config.yaml
train_examples: 145000
channel_attention: "eca"
optimizer: "adamw"
lr_schedule: "step"
Rows from block 4, named by matrix and row number. Rows with one number belong to one channel. Each number is 128 + 24 x the weight over its row's rms, rounded and kept within 0 to 255. All counts start at 0. Numbers have three digits each. After the name is the row's rms in percent of the matrix's.
# convs0: first 3x3 conv (model.enc.2.0.convs.0.weight, 192x192x3x3), inputs 28-41, a 3x3 kernel for each
# convs1: second 3x3 conv (model.enc.2.0.convs.1.weight, 192x192x3x3, transposed), outputs 28-41, a 3x3 kernel for each
convs0.21 115:100118125093093122135134118088140168102129101120112163156150137156141157107142088148126149145122096138111104185178123085145172095098161119168146124129130121101121135130140128141163094140112157155098156150166152154130144109105172149121118092133143109136126114152103137122126156168133126110167156140107151134091106127167139098143124126143076120194097136089127142064116105149113074
convs0.22 082:167125088111131140108142190090135101134133116137147149119131164150113115095105144075139116091120119126109114117072112098107087087146148107131102084166157108122129083148138121128139135139158141099091139112095086112130148081167111118138106141133109118137138128112126111144132129120090130139151146135100127133086134162111125178066097138079148139151142136102098096069161134085127186
convs0.23 096:119130125123159178126133138115128126163124070121128155158081158125089081088145158122111123099127095095103135117105138151153113068135142133133117095082162137145113113116108147141181134130096074096112069108129129140127142090112129093132081153134114112127166129111121127142109110119111097118121100125174147140120169217126115109122163114082130175124136125113136077129137121115094136
convs0.24 115:112122122099100115124135132140144155143097162119132068141128140077152130115090201162136109065168046100113221092159124113123120119118053147106138085124074139092159147132132107105126141117124122141162113146140118128137135143099104180108120149102146152120122145123145129121116141140134126102091162097129142143122094100136135108134086136178114115107167096124125145176105115125092187
convs0.25 120:129144128131116101133141182151133126113104142141159122095147126151163080150102125102147146114074125112112097160094127154123118156127121146122106105150088130162125080095148123154144115146170138132113167133075195115095120110106122126113101179121121105134120132122118128200149152117121106135123137093133121128131123146110138186121132111121124155091142111145142124129115117122082118
convs0.26 091:108092075100153151099104124110109139150113101124117109119089106103136130116129152081086137069135167090125152164103105120106123092132085120143128099118111156113114127149135076109118102134083157110102104105124118100115108141109126152142105140140114111101082127142149124118100125128120109090109138053131150177114160132080101125132153162085102102115091135105106114086105205103103197
convs0.27 115:112102136134143131163132129158111133157119094162142105139127126080099206107119147137132107078119143108095184088092123132147059102090123138103118143107094136134129136119113142122119171125103116147150095134152105089136105153119068143074128141183129112142144123130137138124126106105106175098118138140122098126156122108144107115141099142118145088144117108117122163147077172114129159
convs0.28 100:125120155136134158131141130127127129147097049143111121119134111084115141136111168109129108105091181097127180117106102112100085098098162127113097137126091153102081124116120179132128126112112115152118079122120114089127092146117105116142137126176138145146171126137142139139116126094123138130106101124141100094159143127131107112152134110113164127127146109136107140130127177138117124
convs0.29 096:091075074069127120094129113111135143105175121129151119126150171116133100101145047149150176143116144134149114170133128136133138146146139126096067138123128146211154105104112083114094123116113136114094136144077081114123114146169131138102073096113133142131093134124110127103151140103144148166115103110097118138086124145110112150079124133114133172166119144130137156097079134162118156
convs0.30 077:109094110114126137073072067166139194111118116131150131132088101123146121121125144172137146122144128097102123108146108127143129156187146117111110116114087132104123101106118143131129103124120120121118118119111066093109133107100110097111116098094117123120119133125162151152113113104145153139106115116133147138163129079115113089123105079208140126163108110123115100149154167115096101
convs0.31 128:127140124153145135162129129117110133125104176131109165113109148148115145147131156139138135150117112156141145123170161142128156137127114143079143097110093156084126144121149148155129134153129164142143156129168180127158092130105097152107129164112127122125118138120136131128156171152163135129174132126120110130151135099122143115134117127133095119097132123151125113137126103142116145
convs0.32 112:143126152123117103154152154178103141139134143175134142137148124110120193117110121142130102101130134129103185092116153115134086124076147135141120118106079120115189156153123111098113150145128148152177153120139102098160130159129108142115124112167121147144110127150120143129145105156100173098137134158136130140141099085131123143145106141125144104153127121118145165130115138056128101
convs0.33 064:090129130135091082097141197118131142167104137124145089139138120134147128129125132136116162138135127101154161111097105086092134158130145142151125106130135103151132144127127098113152128111118077103105138117091114127150145124118146163114110100108151134160169174123147112136135124139131114094111109102115139148135105116120131141141113130151103122139132111134121123136136092139114165
convs0.34 091:157144141138124132139155108112139135135131109173086138132124172067102108140117144135108126083117110198130082113162180133110132130108160112089089122124171149158104130140140109142115098136104111122141096101139119118123092122102107108121143115164102132134148131121130121100126155126162082146150104147142115125138201216125113098118154147107112128070119070129131119095123135121182149
convs0.35 101:142140106133142131151123158127117109133110122126132132128129142106142087141116185126127125151110094124147155138121113105107129107172103072076101094101180173142118160135113150152164139133099149106097117127145105111156153127152155156096153096125141151110140118122184125105114129122110094108152128140156134130135135163177151097084119131113137138101148115090125089127141141172127139
convs0.36 085:092100135146128111116112108118109130158127087132120130152141149112115081149122139098079137157132078159067119145157083082135141100141157124127121094161107160136123122117109103104125104121109171148139114090094125102105102142147091154088083094079120120100121135149145116173110112125125135118132163142137148138133130144125118124119121090104125126137138149115125113128114105155117084
convs0.37 092:127145151128121123150142138065058088112111122097083107140090089148121094120132143146116132163136114091102085166158154142137131130129109132118127096078067132130146154149148154161160134131118139140114131133132116124111112133104120132101092117127133145120114134122146138142153148133131138126105131146144132123148148150118130110119100089126102099107103112147149132125141133098084101
convs0.38 107:091106130124151206095146137109104087141150122136131131121144138119122148136075156129132130103124128134126135070109080065105097156129107155164150127146093115104083145141121146122083143112120102138135099129164091138148134147137122137108136121118127146109137115109160127091117155148095130089143120113130117093159140126125122129121176159099127111084166083129163166137125144125146175
convs0.39 107:131153135182156178164144155089106098150169122095100123124122099103153128140142130117086117118117084115132176158138138122119113122097152128108120106086143149195182134122144099117161146141140086133107181158113137144160130122132106150149100127178155127133104155124114120163158126155096104114118146152141117127087107192164146140089119166148121141152126078120153153132120123116130120
convs0.40 112:133127099102099087134146131102080084169135135116112161145124129091162141110152138140064127129128100115128106143145113141138157116105141136194188155078122132139135116104108101108130091107090103140112157154142128139125108138086097096145131083189106116103110124096091105102131113128171122105136150168122123120116090103129135101127162193179107092191120158128134135092119095138112108
convs0.41 090:101135121138137152081105084158157134128171098081144123113126094161158121125102096123128101147119070134103117133104116193154101122128139090127079120108095118132125096124101126141117119086083095075114165120122096115107145118121166154115076115126127125121127152127123131128106160165120124096171149137126145125061104110156137068086100122139126099126122129129134129099092094114070090
convs0.42 065:145132133129138148122114124128102107153096111103134142105088180063100083140161140061117146085082065113131100060146179127129078099150094099112065060143181139127092137121121136121121119117125102112102089095096121113098063072118083131115148141126115128131122116134140129108141134099125126144146130114125105073188181179125110108122158128156125130107141106144126093128104106121119103
convs0.43 097:118126087111137098094104136171126122177143118092139135119156164114138087106121125134176150177148106137146105143091103134078099125123121145140145145101084146084106098124113110122090128125134113109111110111100135124093135115156097117116132133134137112116144119098163143130118102141126104087108090092087142129104117127093121148129150137126102113172115103114158136109150151162138126
convs0.44 099:114104130149148157121131107096120113102119137191136148133105142125085145129109163135108124062099080105122104073110124121110118169120106138133131133116090095080129123113106165128082150134170109134129084121171113153144120163103138166077159130099117131136147133129144114098082132129106161109140117126152102089196131094111119129123147141130119133126140093116116155146151139114152121
convs0.45 106:111128133155127115045091092117127161140157137114098126148134116152154113112100090151103133112113059157109093126098128118141132110115125107093119118112096127156133128105098108095127090093104105124114147116044123129075149101152143119113121088075133112119133126121093124130131139126094101142121157129137129082110130132152116102130142127140123093122101099144132138156141133117136078
convs1.21 114:113141136067078116132127124105126106137118127131104096120147142066112131129100102081125100057127167110106123138129121070106148119117092130093099178119137124142119119109121131144123103117109122134135126105138124104139133114139096108117108135110093133130107127118125121114125140129104107109123126095085077114113104073088108099127144142125123093121134127102121088128126091118090140
convs1.22 085:144141155124111113126110125082075106087138135110099107124129122136143125149137134140122172121109141109125130092129164101132173132160146117137136180143121122143126124158148167170125128137136135132129129129146134138148140140087123165115128129132119118127140141193167154171098092080148140132111126138123133126140151120164184157120152147111141096141120087119152149106125194164159150
convs1.23 078:110125136155153123093156151103107140115113158119116134143142137132096122173181150150099139155118139118164115098097096111104127162122122169164149146100080158147159127133121149144128135118120153160148150133126177147092108125086119096099111147126130122125136116132130138141141112109123079087078101121124098093120142106095132110120129120130143095119135113137126120130126122103119148
convs1.24 128:143135105112120116146130120145088094115111096088093077113140071144118149116113121095144076148096107093113106139134100129160139105120184139088070110092126091122082125122148118101096153130094151116107119143102120100117107118097144136117150137127064086127124134116109151165126134110118094111122122128146171145075112140122096105162143111082133086113111104118097147152099055122162082
convs1.25 114:173126123125121110115139150116125152123123089139137113144134128132101097109132143111092170147104139111118088109111120127089100149126124155131115156160152138140167143139109101121125110117142163141134102120137127154147108135079114090095110095135172123095101108117151109127105122136115126128110145152154110063127091117122131165141106057157107111147128138126105135185119213160122150
convs1.26 096:127122117157169142135103062098128175088127152104154152119125101136154124118123136096147136163111122172126145090103139125096105146119124109158129121115138108141174126118119158125110108100115136149125130105107094113127137129086158175125132129117143119072186151085126114120120109130095143177111125152149157125170146101162106106106134110146167133181122105117110069061118143139143120
convs1.27 111:137131124134157108142125113107107133138076167107086132148122078128149070132102134112138114117137067125107118120156117144153137139158178136119116151097104097131151105118137118106110140117101138113112134140096127132112120113079176117093151166098139114114141137104130113076114115102134119099113088112134144149106134126093112111125134109132113096093131065134093131131106106119086044
convs1.28 107:115127147142151116123107058104087139131093196109106196132122098142147077127132113129104118098119095134114105106131080133156152148145172149127148135103135108100133091113133125110139145123103119120137138141122128128090118116078163134111141133081134143097137130096145121061129146103146115125121117131128141122126136118125131135113142107129139062083140081095101111120123119125079059
convs1.29 090:113129146149106111120126091107098088116121115114112146129105138129131118121127095135154157097140091116088069142119109117142108168106069106121137088119105121130125123119117139145141148132118139142167162113173118111124127117138130141069170139092133113139168148120153078065127123129139132147116124137156157123190218151158141171109107093120086100129128157130118128148143171133074146
convs1.30 073:151151152150144136146135109114115136077102079152150167097101082117107109106138133147148154166157171113129133055056072143125144147142150147129139141162187137146143097096085135139139146142135112110118155171171142130128095099091136141149108109109113107098121116123104127079093090100168158142149145132115099087124129128138151129129123123140160145106132120108104130128175173153145098
convs1.31 133:138130111134124093162162128119111134144126126090098096113125095119109110106099107096121103116124130150125143098104144094114144119102143130127087179137128132143124125095104108113103120118099112120095105103071130118129126142097104132091109144132095105104091134097134122105109103103119099099117121123101106102095112107096110104152089113129116104114134137124146122171148083166160130
convs1.32 110:140122120104141106145131146115105119100111114100123127164131109107141080110095136118131113123156072106103124113139090153126104118145157101114105151110093117119148094113133124111115137104091135117105132120093088111107100098101131099098142150115122111136123127092120134109127104133098113124144112102143156153111126136092113105159126104108068093106123059126119189143103111142110064
convs1.33 049:168186200150102093125118092074075114124130157101109137105120121125123111105139136145148159124132165102116095128115147148160134127112131133126148115105219131163112130163138145137143132136135123108121129132114098076097158123100140084051139128128128139131112117135145127132110086068089097106138130123102156126083094138108128143133180138067123086116127078152118177127141161154169108
convs1.34 099:154174152127136090144134146089119133130140156097094067139116127130128149114158147101132093143121121116135141120078127101115127104098091077121130119123064134100137133137143099148137135115107156153150123133095141131122108135150127117107117136141133124098126117117090115084121142133148109076104107094102109100103143140097114110144146137135134144072128172105157115108109131108133146
convs1.35 118:139135125154185149157119147161120100116141107140112114094147113106141154115136095169150098152095141109135161144121118146118103171139129119155122133095121116135118100132123142128118102113111131145103117118149111124120092129133114136131111128136104101105129134138064117161151111118101123114083087111102117127104136151125124140144110122068107093119107140145105140045121106091180146
convs1.36 086:114147173134158128108123107132108097132146132146098105126154145126122130128122085112134073116093122149107136124114114076121134105060096110150101150127100122137124153163144124129121107131125141154164124126117112090107131132142091131101098126114117117118122157105062095111115147154123136129076147124134132162107105148108103107132126101132140108139136151136139104127143150152141142
convs1.37 086:141144146134130131128125130156159165158155161145147142107103102113114117131120129114131137128137129140136133121123129142133123127128132080084091131133143146159157095080075108107105133132135124120123123121132121111117136124124101087085122118117139137123124135125103114113134150159123125145119126140097097102102092086143142126136128122097093079113115099141136136160161164147128151
convs1.38 111:123136088170147133093107082089050138156116135090101123149146102128138123137133150080131075160138121100114125128126116139138151120148190105098114128124148149165126118121147115141133167144130128130126160147105111106125122143130145132099142148077114111056141148109142119108140128103106094088127114132072148121113149133119163156110159124110136118068142100094153104091100122069092106
convs1.39 102:106121127144100103112142141108155145141187150100122094093113099111114129144129113090125125129135213143103113124114133105160155099093081122097076136130100076139103136128131110145116161155149147119100120127138109125151111095062130127089115111102112104105120089118125106117150160146126103084091133108072108075134143122137161201126130133116107062120107099131138160175151146177136186
convs1.40 110:094113138113115130097091104110139147168170173109110141138152133099129123122102120106131110085150162142099104109114111106121163107113135105126158087139181152107069132127147112125111138158126099114124112121107113104130133102120118097110121121109128102099144093113155134132171135110146130141153137122092124138148115102131134122086136165143143086140131094097130090122163101150177104
convs1.41 089:113129134149133133076105121123117120137116104186141124100151130135157186112131131127121159171132142161102097124088113138178162179123134036105149128133120113112124130120128110142135136169172064070111127149145128113131095130098104156128085105131127121086161132115129178136119145094115116095158159128112127134161124095145154176093136129149150115120131081117113115148158153138133154
convs1.42 059:124115107127124120091112154066121132123124136088085075137118120136096115140175164144124147168141109085147130138146146114118146113124122122136138167148091165158173138155148094141140160138121119133135102127122112132159116147115130113101097145165122119117122139113102128130103143123133118094075113112092089090095116168091098122115118114100129110095131159126173180129107133109131151
convs1.43 105:131173139119145146088108087189109088174121119141142110125145118161132114139139121113135156106139088121131064093133123119141156128131160124149127086145116111142123146135121131136134122159157143142112133151105130144117175154108176163121160143139138098117161158142130136141164095101135148133121115136138143141124114133134162133088140100122116100133103089125104151153161142167128127
convs1.44 107:100143103152155168081081092089089155140098122135105096139121114107122154088140164129144075175165108089132132127116102149133143143139159113097108101132140154157156116131149094133142146134159138144132152140117095081127107112122090111148116110100127121086111145137127117084100126104114103113132137113069097086094133142121127139106183135121121145079158131114153128084102122025093135
convs1.45 099:073092132110142152102150157117100080126132103147132121116122164130139126164148122098117111131096107098079080118118118104117102151131112129093106169103099118111142130150150098147128109133135126147186115140157151133168098108144101120119115117141119122114138113104177109109141154130120127122149143132108122157129142124130139176103107105094105124093114134085110112157130099116098092